From a checkpoint of a small multi-label image tagger.
Model: 6.55M parameters, 32-pixel images, arch resnext, norm batchnorm, activation silu, depths [5, 5, 5], widths [192, 384, 768].
Training: adamw at rate 0.0022, 4500 steps, batches of 128.
Rows from block 7 of a small multi-label image tagger, named by matrix and row number. Rows with one number belong to one channel. Each number is 500 + 25 x the weight over its row's rms, rounded and kept within 0 to 999. All counts start at 0. Numbers have three digits each. After the name is the row's rms in percent of the matrix's.
After each channel's rows are labels from the 100 images, of 14976, where the channel reaches its highest value: "responds to" is what is common among them. Only what is clearly more common there than usual is listed. The data: scattered letters and digits in many colours.
# convs1: grouped (4 groups) 3x3 conv (model.blocks.7.convs.1.weight, 192x48x3x3, each kernel summed), inputs within the group 0-47
# convs2: expand pointwise conv (model.blocks.7.convs.2.weight, 384x192x1x1, transposed), outputs 0-127

convs1.12 077:489481470498468494470494479460470469464480462483483474486492493466482454477480464472485484480491471483469470499487485478459517516477489476455465
convs2.12 085:474508516514487507454521458506508453502488486540448498500506540480505507516502507543503491475489530509488481474514481486486512471463478532498517477491500504495514478523498498492491476519476531493533461514511482538511523453474475486461487487503514493507481511466489537500507526507516484486494488531507495529464469511502526513485493513486524472486609546517546449507454482449530477540497
responds to: teal; count: six

convs1.158 139:494443466496459502496416504518499495494489485510495477476468494503504479473507514450503515459487496505501502460485477493512443509502490489461507
convs2.158 073:496463458486489495514497487448495462491491530500529458503515475470515504482448492435499541455528466509509500489495488543512461500482502486494494472489487502538513522473531460484465501511507479522509504491486477493501522512532513592481503507504565502454497486500448507481490483499486510502482459506496453515491498512451526488459492474514473485504469488506518489523511463506504518493532
responds to: pink; the character H

convs1.173 131:503497512508470513496492503487510479505480481522497489529524519495423479501452522507484535490493455522494431502484509499508511505428511496528494
convs2.173 091:503518473480469476513520479493521548497508543495558500498514442493473502484477450469469507476523471496508462486553500535528478516452541506493524510512461511529472463426502465520481511510528473502439524509477482476484516546522507512492499507463536491499501481553487477482527511496520553549482498489519465543506516447456516475473498477499508479507473478489496490510499475525512509497488
responds to: brown; the character G

convs1.16 068:444487477539461496488511494494521490482507477531495441509483492456498484537484478515487472524500497480502487500469468497456449513490483454516490
convs2.16 124:477511530518492453501485504520519502528519466506454510479507490540532475481510469573509492527487510523509483501528493484487534479540473521539501495506580502493508522482483549488482498503484530489507505518553490542493439507516501477486500503487497478518482498530516504499470529494501491507507473475479517516456539491489510477533508498483523491473477522594516480484502515515463485502495
responds to: count: six; the character 9; the character W

convs1.99 103:454505470447488457497498505477479466488497499501444509438445461496482493499485497437500508474474496513506493498483485519494499496478492505486517
convs2.99 062:527471474469497460524499502482508482472512550504547500511518472509511500522492494460502506517564492504532511517547502502508508513464522485492512472505499499518462514427496497492483485502522490526469499504481527511479520512533523500459517488478486512513554476497470490518482483501516485504508490497535431531500506483478522461493503495521509483471480432528492482514512471508513471499494
responds to: orange

convs1.52 074:524494528517475538514488526486500519505543488508491510501522526522537578548519519507520503525537509479530496521501518529541507516547493524499495
convs2.52 128:501542581535493485497502502503502550514492479505514492465511512495500478476535497584478502451537484516518472497497493513530495478513511502476508552502498439501480498501551455423456495514504509486508491515462537458469509481492472512485508516486530478548500454492497508493487497476518504505514536507521493499499542515495461486464502503514510472488539494490508511511464513521513514529505
responds to: the character K; largest: K

convs1.3 089:444491494510514480489507483491463490470491488466488484504534488479497505499516460403466499479480499516523516471490511503465476487504493486472464
convs2.3 074:538499520487494513501475532498494497512517483500491539563478487519494486484486415528465509502477508518560474496507547509491492511489521496494533515518481522526536544510473506511474495533480547515482490487473505503472479488550511521461489502505538522480491500556494429440515464486496546494500521473512523471494507413492499475488521472494551487479505502503485559465508494494477473494510
responds to: brown

convs1.17 100:507455448516473458473503477490488472476490459492495482492491481464490476497479470497483502459466483476469467493483469497459450509499465487507479
convs2.17 082:428517577482480504513499442518496475541512513541468514427500499521474547533494551544521487495504488523496492473506499517453492487483472512522523500508509480448483494523479547442508497521489507522493484487485508572486491479465490459503478502489474526509494552505521549552493535504499482492513501498519488509505509543512503514506488500496500477468547520529519457479510502496482516503530
responds to: count: six; the character B

convs1.84 116:463464466483492485514462493490484499477471450518471512463512446496498490461483503462527528483491454484536477485519484509484460490487532495478496
convs2.84 111:515555457509489477534499489500514504502486469598563511538519502494432517485550467503458512527497475500495484463517483502515461511486489495484515503507443429543481543488522494469510480529482499488531495514534500490480485485497501517445506502518501503508489490539502506498520515490515519493501494480505494497495495483493482498524506516499509464486473489483489474485537500556506510473491
responds to: the character K; the character R; the character X

convs1.181 108:502499502506482495492469516504483498500497471473406483478482496492486473505507503491506505390513509508487478489493516500491495469491496491482490
convs2.181 081:492467501489506527444514495497482466507497458467525542527490479476496554498475457503513508490462533504478491511491520496498500503510471522470501501517504506491525519512505505500495498487507493537506503503468505489512508488502489464507482498493589523479497491480537440484508429487512514508471469516496518501514465452490502524472481474516532506513504426510519488527493487433502473500502
responds to: black; the character Z; the character 2

convs1.180 116:499442469498460497487431497502500504507491485510500478492448499488496472464500509424504517488478480514497487463488482501496442502496498497480494
convs2.180 067:525503441457494491498513498465478465498518496513540431526524487452489529500481521447483526491492459520539495492515488526491499501473490499482495502496477480539504540490498478509498494510478471525484490474524478495528494483506507564495462491500551496466494479514451531484471483520485520509482474492495487499486484516475551518467478502490508497527477492541507505501482485499512516495527
responds to: green; yellow; the character G

convs1.118 115:496486456490476507477453495523531468508526512517439508513520522508488470492506529456491501494537532508486502517536495500551526514537519486540521
convs2.118 101:510491520468452483517512451476497508497490526475527495457461460554471490514529474482472525499499471520502511505526484528529474520486505501512506508491506520525466532476485459515498505499523500510494499489512545485481507521480519511455492503475557499475553499506516492468441475494494520530496491467514498472514532474522450537512503525499476503506507462473498474481535490498463494464530
responds to: white; the character 4

convs1.67 095:484489474485518511458536482490505457499474518482496480540480496474486505457505463513492457526465523490446465476450465503513504488489503488517468
convs2.67 124:517501522500491490491457488510497505524517462570569493483489496496494507503522503515501497498453487488490497491504513546520505542505497506342505531478503474514502496495478462477479451493508465497490483469566531432493458494492462490499480516495517471473494507522509487499487479499502506524510559501491499494473492516447495500488519499513483493505564490542478509514482498506467480500473
responds to: the character C

convs1.179 075:539472514529480543468500505468510546546516492468495498462481512453504482488488468480512483471503509468517476497516479557472483492482511510499463
convs2.179 097:512496520493495483470520487507484530506482494535440485460474515513495494492538545541497505496510512498513495530515513503499541522481475499487529506513494491483496508491474472468461476541522512563525501489529466496502442479484474509470462484483471515494517499506496460540496463494498510507515518497520481494475524491519513516467483503540505505515547415512497485537519532514537493502514
responds to: blue

convs1.117 138:437501434454483509493493507493499416485508503492480505501504509492494499510471492450490495434509532485495480501507494500508492501512490477516504
convs2.117 083:458465470490505470514517459476504493474483518471529482512543410534471509510491456474477525492514502504535516499501482548472516488467529510502493486485485480506492515484508494489469514486522473524492485473497536478493518522508513532508474491505492499506493463502485510488475517499501505501508475515496413514497483447525532503512494509494498501516472525486511474522533483519509485497487
responds to: teal; the character 3; largest: 3; the character 2

convs1.184 045:502507509496487508475461494514507492511520479462446484495458494517474506506493494479436479460552515495519508481488527513487539484484495558480465
convs2.184 109:485496589538474488470503491513498509530506450517434480585507527446502546467521508549477502482508504496518492511487522497491549465503499534532498482459519526474529501502523521521493481511476518514535498479494506464523470467490514492493519489505479476488498503494529548557501525508491489467480499504478505543508513529475515500521475510523537513500531514525498492553448524482553489561491
responds to: blue; black; the character A

convs1.167 141:491524496487516491503529459484474499488504458403488500517489495483496498502505438497505447460493520469496516508496484490478514470500483499509473
convs2.167 091:496469457493523520459513491526496457494497521522508482509498462458505524497467532465467469500521498478466510519519513477511514480462487512515509478492523504492561492485513494515491509502506473550503507479486521507488489528518534490487513494476472504502529516543514420543497445484482537499496458527518507523467512423477513491487502497501526487511487396480539512508494500486531494489481
responds to: blue; black; the character A

convs1.39 040:469452488517478512515476513517468518485526517537498506522542488466495499512461511534478530529504544490469483473500498534473511531542447508505498
convs2.39 122:511538481511517533488489512499516511484528531524480455464503517479513485490517493558451503511472494508512465506508531498483479475532452503529522518537506500472499507477478492496465481502502494530505508526535518490484486454561510495483514517468469504516521502477450521542495482487499542499508532520529530503456487501524499495493503538514550465472574505510525521522529497494509508545443
responds to: white; blue

convs1.66 114:529519505535519530541527534522512516514525536528510523513503525530527495518512530524523540506528493530547505517543537509520525482520527536492520
convs2.66 120:499498549525501468556504455484488515502509493518485497481509516563467452496507508493475507481517463455505466463474454499527512528491486494515550491500488506491484512470460451454492503530510506491491527465486465530474474465494507512458524510474500487532514480497500510482469509499504520516509514456520501466489555492487469460482492520487499482496477510475509508465522491567455501497561
responds to: the character A; the character M

convs1.107 079:466458481479455500485534420510477479479510515486478491479472483462475512501485504470496519476491508472497456506509506461478482487481513499504457
convs2.107 106:510526521483500466477524520522496480520512451463458495483520550537552519487516482575522499457499486503451492542478520477479542502484479502532496476507532499523512502487509527485482485472481512507482509460496464474512479492492481468519505509514500517535488516477520477487480503489465470455492477498478500512483491532548508523483478510501469464474503515518511510516479497484466465537488
responds to: purple; black

convs1.21 153:489463506504507479516516505475517473507506486489456484505504526517531482506485410451517522503508486493456476507506497472476488501511515510509434
convs2.21 103:510492500473500503498515470493492495506486538494547475511520434499468480508470463469472515503494461491534484483586484543543472503464527487504496492500447485538486528462495480500506500482511478519474513475481522494482467579521522552481490496485511485508517484536466478467491501510514522523501481505535469531525497437481520491514497509496499485492491514507483471503510492507503512472513
responds to: teal; white

convs1.130 069:488523481468469494498506513479471503462463490509500468470472475505511476513510499487438433480480510505478513527478455462471534501478477499496518
convs2.130 107:484526486489552580521485507496519507529493517559491466505516506483510515486489475529485520540477503506486508503485515459489456460523480497491502535468495486477463545501482481495497474514490499494502508539511522496504505483501475493450550498498511508516468510503489509493503489504517490481509505514522518502481483510509504524495487510543500444498596494501527528505484494500536544531488
responds to: white; count: six

convs1.68 084:496507545498500468479461464513488463452488506495487474471497457481447490479490478536481487507444485513493495489460474488481502518485530464480494
convs2.68 092:531452507506507509489455514513505508484515514498376509483479477491509529492512512508499493505531512520535500491526513481496499498511492503529491477517504540536474508480495491570517515500500529511500487485507454483527434495496486503494484485488522536448520515506483533530516504530494482502493515503502485505513481502463493518516509502511524514513487489519459492523550500474493484474551
responds to: the character 9; largest: 9

convs1.28 048:488514463487475530504497507492548476508467498561475466553517455471468485521497507538514460526494497496478517488483528472497499485504507460517518
convs2.28 128:525503499517529493486499476505485458483471458480443549523517524513516493509503471526484515488490540512432458507470503487499509481526494489501503499532506492525530494520517521486475475503499519485550470493505499498481495468537466516469485500497493510511461504477535468480502528485500534461489516505487504505470497467523515492503496488510516447484512527512503444514468508478527473530508
responds to: pink

convs1.43 068:501468447510435463490485521491471488474515477513511475489495484454449490512504507497490502449461498475494473502502490500489463493502451535494500
convs2.43 076:481498517456469497501522416503505469524495523499476543441516494521469511514489493508488497454495481500491469498482495510477512547481492484495507508529495486474482516505480517483478523480496535489505471480496499482485491557482504431468504462513451541520490565549529527505498524493485511491524467513535485504485516473532504480472490476493482498497491565482507428488509495528499493497509
responds to: blue; brown; count: six

convs1.108 130:437503450441488498495500502500497424476495508495462497488497502493484498515470486437486494443499516499491470509503495492506503507513484484518514
convs2.108 072:506474483490523453521541500510489482501489502502517499502532415537493494508500480470458525474533474508548480522489489537472504493473543487486496495509483497500487499464543492485485478505501496530473499515472515475513500510499497505489456498489480514494500462492489518484478513495495511518498503506494399523476528478509518484472496496492487459514469490474517482514504483493498509515509
responds to: teal; brown; the character W; largest: W

convs1.127 119:452492441458484498465469508503487443511510495506445512499488507485490482479476519441516511447488502509506478492517494527487527482511524496520508
convs2.127 086:464471489461497505500542464500496493493508541499521488461521460533480498538506481489458502495476480513485499513536491517515488526459490482490490503493487482503469545454500469488505512488558497531487512483498503513474513562512531492443508511513545524489540477521507457464476475489511537525504490482519496506525505466528500498507496514485482489497476437504487444482549499475482500459505
responds to: orange; pink; yellow; the character E

convs1.144 107:490481483497496491468487494443472507496494532519466508506544494488468487507463489534493517537493471488491415514499485492481484463457476491493490
convs2.144 087:488486475443487478487511510501510475494522529524505477512569449492478499504485407478454487485512533497503482502522500494505478501468520522521509496504479487586493496410495507449492463488476447505447523506475524467475510532529515512426465509486519520503507487533487530480515511512503529515495489516493441531514480493489532451496496505486532433526483542515487503479501496524489493511489
responds to: yellow

convs1.123 136:446506458451486457489491507491478453501509516509446513452460469491493495496482500437514511454481488506515492503490497518492506488475506496493514
convs2.123 079:539470483472495466519504493510508506503479530521520494498542469511486495490473487463484515508557506517526495507557501504516515525450529514478488480490488490558492541437525482502483503479531496511463523510508540511469517564527522514438480513514516539497567492534485492500485526493500500513492507500534456523494513474492529496488508486479502468490470431521492516499528486495509486477499
responds to: orange; pink

convs1.187 159:496501498503496499498477461517509490496484496419510510508481515496515482517523464477514409480510490457456515501500454498492502533512489500499502
convs2.187 104:537482462493511490514517492482489501504503520512508446513534487513501487521461486463519520508517427511554503492498498535511465518462533473503500494493488500517501474501495492482464514500500477582493490481492528512464510544513515556489506511512503509511549483529421497469465484517502477505495478521529462545475504495477504454513504541474482526510468475489494482484521498533484526502501
responds to: pink; purple

convs1.37 094:452509472489502500439503475490445496458495465508510468510515457474453493498515487486446497501490471504521504484461481489492486491464477484488484
convs2.37 083:520487498453497480486530552476496535502495514507489458499560480478470506509449452461485516514538494487583519505464523525506479511473542498497521492496499501537502536441491526472493500510508489540514500479486509497493443524524521513440511516511560515522524454542426446479502501478485523502487465502525452502488489447494485460509502481513530469504530447531503544481498484505508507483505
responds to: purple; blue

convs1.106 070:464506460459533479480499511480479465489472458513486457492489482506485466483496512447482479460476490513472488490476469458457517491497480482479513
convs2.106 118:490527508495505597484469495513519504468498511543478447480514531474547502499499507526497530518490473477445501498510494484514457454509463491491493539534510505497480546495511485499500500506503475488512507541514503464494489499499463464477518494505546477487506533501480483486492466486517485484503512509520503521500481496488534527474506526537508461469612496531494515513503491462538500524481
responds to: white; black; count: six

convs1.82 108:537476512498471526497523507509480508501533498539478521533484556503486490529493483499455507526491468495525481471500494448484499457543547489466496
convs2.82 111:490478500491485467512510462493511530524518529489486490468519477526477475498505478504493491514475507503482503492539457520547511541455510497532523490527480496518480510473457480499479527492507457481480508484464500500485452533478551507492493515483507502513490496538492493491467487500489513533517500463512501483463562490500460463517513512482494508493457507570510500474503492525457523484525
responds to: the character W; largest: W; the character M; largest: M

convs1.42 070:466493487469486475528483487477486459498486456510469488505517459463457472515492468475494490492491477485457479453510488466487475512529500465523463
convs2.42 101:511489519490515514484502490509482516516521489469456489519471561497474491525516531550521510510466526496471497500490493471483531465528442487519490491527518486446502507518508530470472483502500491517519491504469523522491487474481472442491489502522439533507473531530483521544499519504528479472496498500516515495452508549516480482525491498498509452495574557558512466526535515485536499534496
responds to: white; yellow; the character 3

convs1.51 084:498518524536513491497497477519484482466499569508530477502499467461477466477507513559489488526478527536505485512492479489508513489491570489510492
convs2.51 113:525478483532522523492476500513496518546500506547435506491492475518493529490449499460486504495543484496513531466557524524532481532488495509531501461524518540559496561477489491573514524522515533490473486474443485470503455491493548513494488498484513483476516507515468514488509497520501505499477500527541486528513496506459521516515513491497504509524505493552491511496591513492549513492479
responds to: the character 9; largest: 9

convs1.135 058:467516472497488493490495525478513473453461491510462467476490493511504469514476501489462480459483501494502458512484444447493466515482474485472530
convs2.135 112:512500481513510519505517518516515518487499488489435452530553513525513501483507520538467506495474446485477500511480512471523474493499511515529513520502484447477509497471529501489497499512482505488483508496507466487493464475519469496476491482481492516524485506510498511551501519510490529485503511498476518490484492513480522482528507508509543494464527522505493519516507504484502472531467
responds to: black; brown; blue; count: six

convs1.57 078:496501518487526447472483483517505490481502526460522449511491543466452463508477481512527471467462481515471498484473465532522504504516492496473510
convs2.57 128:514425453504482526500439502500480515543504526486453480517485502486511532486493492476492500549561484508522502488540510492552472532493506499482517489524489449511485521523511499455501465494496494497511486482526481467492505508490514521506509484517520491491499500495495493496515489523503501499490494527515487537503446523461534510541512505522516521521544490546478502522509509492508524460472
responds to: the character 3; largest: 3

convs1.183 079:520476459539491535473473481493484517531498517524447475483517504521473503523475479490469514530495471500508458497519475524511500441508518538470525
convs2.183 091:510488497447464465510465492485512494505496544538487503497515444487484522493526401485446501488513555497499513481528515512512487517465542516507484482511475506555478544461453490466505480508493477496471513503501518478514507508537531525481466496485543546462501489544523552465510509491522554528487506507539489492520495514485497503524497502475501469495490523526494530492546505510482500476531
responds to: yellow; orange

convs1.55 089:430484501487548481477493471467489491528486449452490477467515458495505511485502483483502500480488528466479516500483495489497554532477484517508507
convs2.55 117:503424540476495476506481511506498510521495585524465497464515486498494486490507495522502495492510514526508513504482515523490518531501526511559502450512507484492524482514526464426511465528483463513480472491523486546516499502484544484509486478526493563509477503531505496495474501503496479491483519518509533471526486494465505490588495528504527491480464495555473506484505491497482498448534
responds to: the character W

convs1.178 154:493495474504517502502499498502477508478519506494494508416496447499520525505514457498512461504503528441512517500507500497500465478511493516424506
convs2.178 093:511480490487464488580516481489486513502494543518493492475521463555479458535509457484481507477519473516473504499503460517504444537463498479514529521491482525522455532478475455489501507533523480531490493484488519524489483536515511485460515495488530492493540499524536485468499451487488513528495497489542498479518537482532483491499505519523459500521484448484486485492557512499477520492530
responds to: pink; the character 4; largest: 4; the character M

convs1.60 063:513519506500551474458537515509543477503479538481514473512476512478467523468505470533480467502467509504454506472443480491527502493482515492499480
convs2.60 116:509521483540488482509418484481498527518509490568534472497511504502461508496518498547505488514479468509509517504507489531481474520498498508422504543469489488511507498519472471516504454517495473516502490449535496472507496513493490489489489495512495509479502491525513497476474487515505482490513578502498494497477487518448492476474538526516512526506551489561438493514476471528431516487467
responds to: the character C; largest: C

convs1.96 139:517510519507483460502505493497456533506492498483490493469464441491477494476501499517509497515466467502504499484472487515465488465419484504445495
convs2.96 087:573493449457504475465520499495474469511489560487538492509483481497501483524472494455523500484503490501519483491559517498529490484487517487495526491511485499570476481496488478515476513477532459526491475495466514517481535558496499524479470494530517511494547509550461474467499501521501479496482485486507448533476497485512518527497512511510483489485463432514486469514477497477518503487489
responds to: purple

convs1.4 102:480489478471505488474496465487468456450483473502473471489533497496505461481471468501436492492471478467485496498496491505489473488457473481473465
convs2.4 089:484489511492482507503482544492489518509515500512476430484541522508532503524501485533541524496543495498558534488468517523473522464478508527533492508524488472513517521494496557483481485527497516510458508520534525518495491460478481552493498513531563497503481498496432513476457464511511479492518513493499430518494500518482537497475505463492534474516535501534543555488501501485504505502495
responds to: red

convs1.13 122:495532502498509515472478510454481473494526468527523481521522482485463451516513508539463494528516438511536523511460500473495502502494452497489514
convs2.13 123:507491493472489496490528528492508515505485516494514487485544452497496496507492425483481519506504484495588516490522522543506478520469522490515502509497493486536510523466512491487502525501530479572495494466483519488489488555541508509499491517475550525504570468547457416464500502486505530527480489505538471504496515443511490473506509506502504522500495448480477534507505501517505510476505
responds to: yellow; blue

convs1.47 146:504452475503456474502493505511484515496481511487433495486488505497490520497492510419485498462485520488421476497504486512503516498498473515495486
convs2.47 113:504496470470493506516500489500503487482498522477528500495524459495492514522466446462475499509492512510477517501522495521484481532456513481510484489496462501523483485484508495492522502493503477519509485476502530498483515547519494512509497481508522521492509499549498363452484512491505519490505490526514466527516510392498509506528501493499510502508498481515513452482511495491472484472512
responds to: brown; count: six

convs1.74 073:536487524519514515469501494483474476515553522491460477522477536499501531544514489517463476502489469482486481472458498481488509505555482497454481
convs2.74 122:482525565498432497511472483503514506528531468550508498491498520533504489503487512527490494485485474496500504504505472511547518522477491498452517510527496494508504512499491439440473535509510460490498500476431489473473419477506465505490484518506505460520518477515493506483461515486505502519491509482535496465477535508424490460514511513487534486479483543551495504496502497516450480476541
responds to: the character C; largest: C

convs1.111 125:427504459452492468493501503504479444479493507498469508459486487491491506496452488450491496437489492499493462510493496501498498491480492481504514
convs2.111 074:496503493478503507506535492516477472483510519509528501478539418517512479484468483492440504510566481506551498514508509519509500499467529517502503505479452511540490520437540489495472504458494492513471515487494525475502532531528506503449486482476512534484535504515506508506489518499479548492481471512504430508500522472488528494478503484510525443493473467480508512512498491480528503513484
responds to: orange

convs1.191 045:486492488497474505481497474480520471492498485513469496459459457535504483491458459468476491516514451478481504543481495493463485506452502449488494
convs2.191 110:490510471464538561480507529501499487501507544524453481467502564459542506497489543522514461499492512517525512528502500521472466511501501509480491537518514476485488493525488515496486461515494463483487496521512462503507435465482488515491500481506457524515458483452478500527492477514512456484494486530516486503505503540523481518476502491506484464540600507544548534524558493475523480520498
responds to: purple; blue; the character Z

convs1.145 102:495450460489448500482448486499481515509487467520501465489450514476495471481494511434479519480482481505496496451494485506490464497497481487480488
convs2.145 068:512477422495497497510517524494513448500495492526531450512521522479487551514482508461496510476507467500545515485502491537509466516467483497474523489484491481563485551494502514522481473481505450532473476491493485452522494480536484581481476518485564519430510509506452505510480494506509502503471452522494446495499488492444545483480511502516501511505481514487510488486487477517528498490487
responds to: green; pink

convs1.24 062:449461447506473533505498507480497466463486485478490467507508477461493476521485491494495516489476512479482501480485466470480501467491478443450487
convs2.24 101:517550517518549557484483491485525533515519533517432485500499514505529475475533503577526508519495511510496460500515486491512508500507491513526521531498523490529511486510489483524461503497474537511518479549502479512458484473510432513464504503503505496525494486466470486500518500485500488481512514518510505515465493518485498475493486500505527468482599482512484488507516477490493490528471
responds to: purple; brown; count: six

convs1.76 116:483456479460479498482500476491496491549485495473481506509545465468498491479469485458490476492497488484479507507468436472469492520480501460505460
convs2.76 128:504524476440489540508515463509501488516519508535500505444486476500468512503514502465484498504542504518482518514509487495508447536489508506505493516516488544529474546488497489530507539542525467526462501436463448492513468493496503490496468496487510558453513502539495478506490477508503521539496452548505502493519486487450504514516508503492493503509484485510462463486552499495496506459500
responds to: the character N; the character A; the character 4

convs1.128 070:498441515521468489498492463519527503475514520496489509493494492407489499497492487517500489502505442474513479517531496506494492515473479501477444
convs2.128 115:486491478485521534486509461470508467473487583543470505523483508541520497520491505426500493483492514462500492512493497521464479526487459499545496524493537497489465522507459438490515544531508482503473482550484499525483493525516485477518465482491529522506509483477526516500484452508489498502510460499513514496477468493496534497511528513497474522506486536519495517513514482523477514465496
responds to: the character K; the character A; largest: K

convs1.48 099:503499481500474514483531513495488458421486479514484510527463486511494514425494481475478519522489500486516503475516495447483501483456510491494484
convs2.48 113:478490590500506525477520501496502490495496451450516513471457507490493502500452484490499511504459501534516504474526520508462541506482488504467510511494462544490528528510538507545497550508494498501489496468435475471513481514499480504499476495480500542486502518547489500521523546492493509518511482488504508472520552486545481510555467539489500498481455473528497498488511525485498504477594
responds to: the character 9; largest: 9

convs1.14 090:497489469500497504442459487487443482519495487505471481505502492492482484485459478483451467501494486501480506510456496482494512492482466500514420
convs2.14 093:412487518481499504493516501506487449491510540483477464506484477473516550510512495480483509464517535502533486507519485536486501502475486511517494484504509540487480491518511483476521472536485455475474527499510475496497515503471490529522494490496533472492441491465471541481491491514497505503517518500530473506535497490453484522499504477493491509526525507500517496532489502489558532527492
responds to: teal; green

convs1.30 152:518463516498538507489506495465507433504495478509493503504482501509506427490452490521513483498504463466470486504478502448443504484499519499506502
convs2.30 108:511506483467479476545537446477497512514476523509524472477526485543486494538500478471485510484513432510554492492571455516525477523471493493505486497517455490507459506483506474488500499480526480551489488464484543472481497567506515547463509498510483515511550481521435473501447507510505514501498484476524475512502499491504522498500491525497472490487486487501489407493515498517486509469510
responds to: purple; blue; black; the character W

convs1.154 124:493514523502507499480473484503506504492508504418503516534454497476510508489508469481501404481507512459499506529498462503485496516513503503522489
convs2.154 090:524486470505532511482508483470504501490521527509482418530507496493485502538480534454533518513522468497526508529494500492498480506504509484507515502502520502474503484514495490490442515489504461561492500534502521484465529563501524512512480497526529515493530494509422436488460457502488493482469486496493484527459504498509534451505493509487532531500494437483507485503464476498486521500493
responds to: the character W; largest: W; the character M

convs1.136 143:517512521502482463494502502490448533506498513490496493483464452498490508479497499524503497507459466499513492496475485515474493451404502504461501
convs2.136 079:557485480463502465445537533499490494503506558475554510488462505482538514514500485462516514494515487507504516512547514483527516522450532488500493505506468477570481505496493482514493493498511498542494478511481520486467548549477502513469503506539495535487521500550456483484501494517514452498505465491524449503504489503515501513481491500516487474501477441538514496518485535443546494468471
responds to: pink

convs1.148 055:514475517526506519506478482513489500520529500444484510454456484489503490489445455471494453465509495479475520498515463521451480503470492517490485
convs2.148 094:490462571515526481478473506492504538497511437522467509556519552501504475487551525596531524469466505509517481496456527508495548529528500519527531488500538463463514480510525492461496481506466463512509481498506500509475476493492488482461487516533515519491483509495500514512518479495515488468494501474492520504490512525488493494550497515516526471487528509527500509488490500498508473526482
responds to: pink

convs1.10 052:469547531530525489538529503480477489488488513469521456489520523515539500509541520507540531477488494526530489525455495446492477485508508508509522
convs2.10 123:492468455524535511491484483495504523519494478511419495498531545512514483487490493540472511520478490511528482500456492493454504517544472492526504510469521493463489476494503502529468509464478477503507497551495474480497471459522505537494520504504490517529511480467494502503495496491469504467512481532493521515475478511493561482516484524532485485516550507504491440509467482524474475531476
responds to: count: six

convs1.110 132:497500477506485505486473501500507517497458497492511421507510518501513477500517510488425456498508500505472511511510455420503517498504495496506517
convs2.110 078:517485493473459494537515469495518500498514517493522487480547455511480500514497464483492527493519454467483501485536483514500493531459513502497513485502454535528458472478496496488487496516502512580488533497485538481493517587515518529481517505498568477480512470520486489489509501514509507502508481496522462528523517477496532494511492536485523521488481455503504448513484467519463522499497
responds to: black; the character C

convs1.64 065:490502507485458490461515516522477479500515481520480494508478526491467500468509468474454506508459489487514480488494492400471495481511512468489498
convs2.64 103:487451624483493511488485501496495479518483463469487499469482542489510500485476507501498485452467487525511488501502540516476547486500499518447505486489491544503499465524561534459486519483481490510495489479450498454515477503496525481511479485488517534471503527530491499499487522513476487504512503522495523516482519506552516494530477536489534486492484496516486496498506507484493506472548
responds to: the character U; the character J; largest: U; largest: J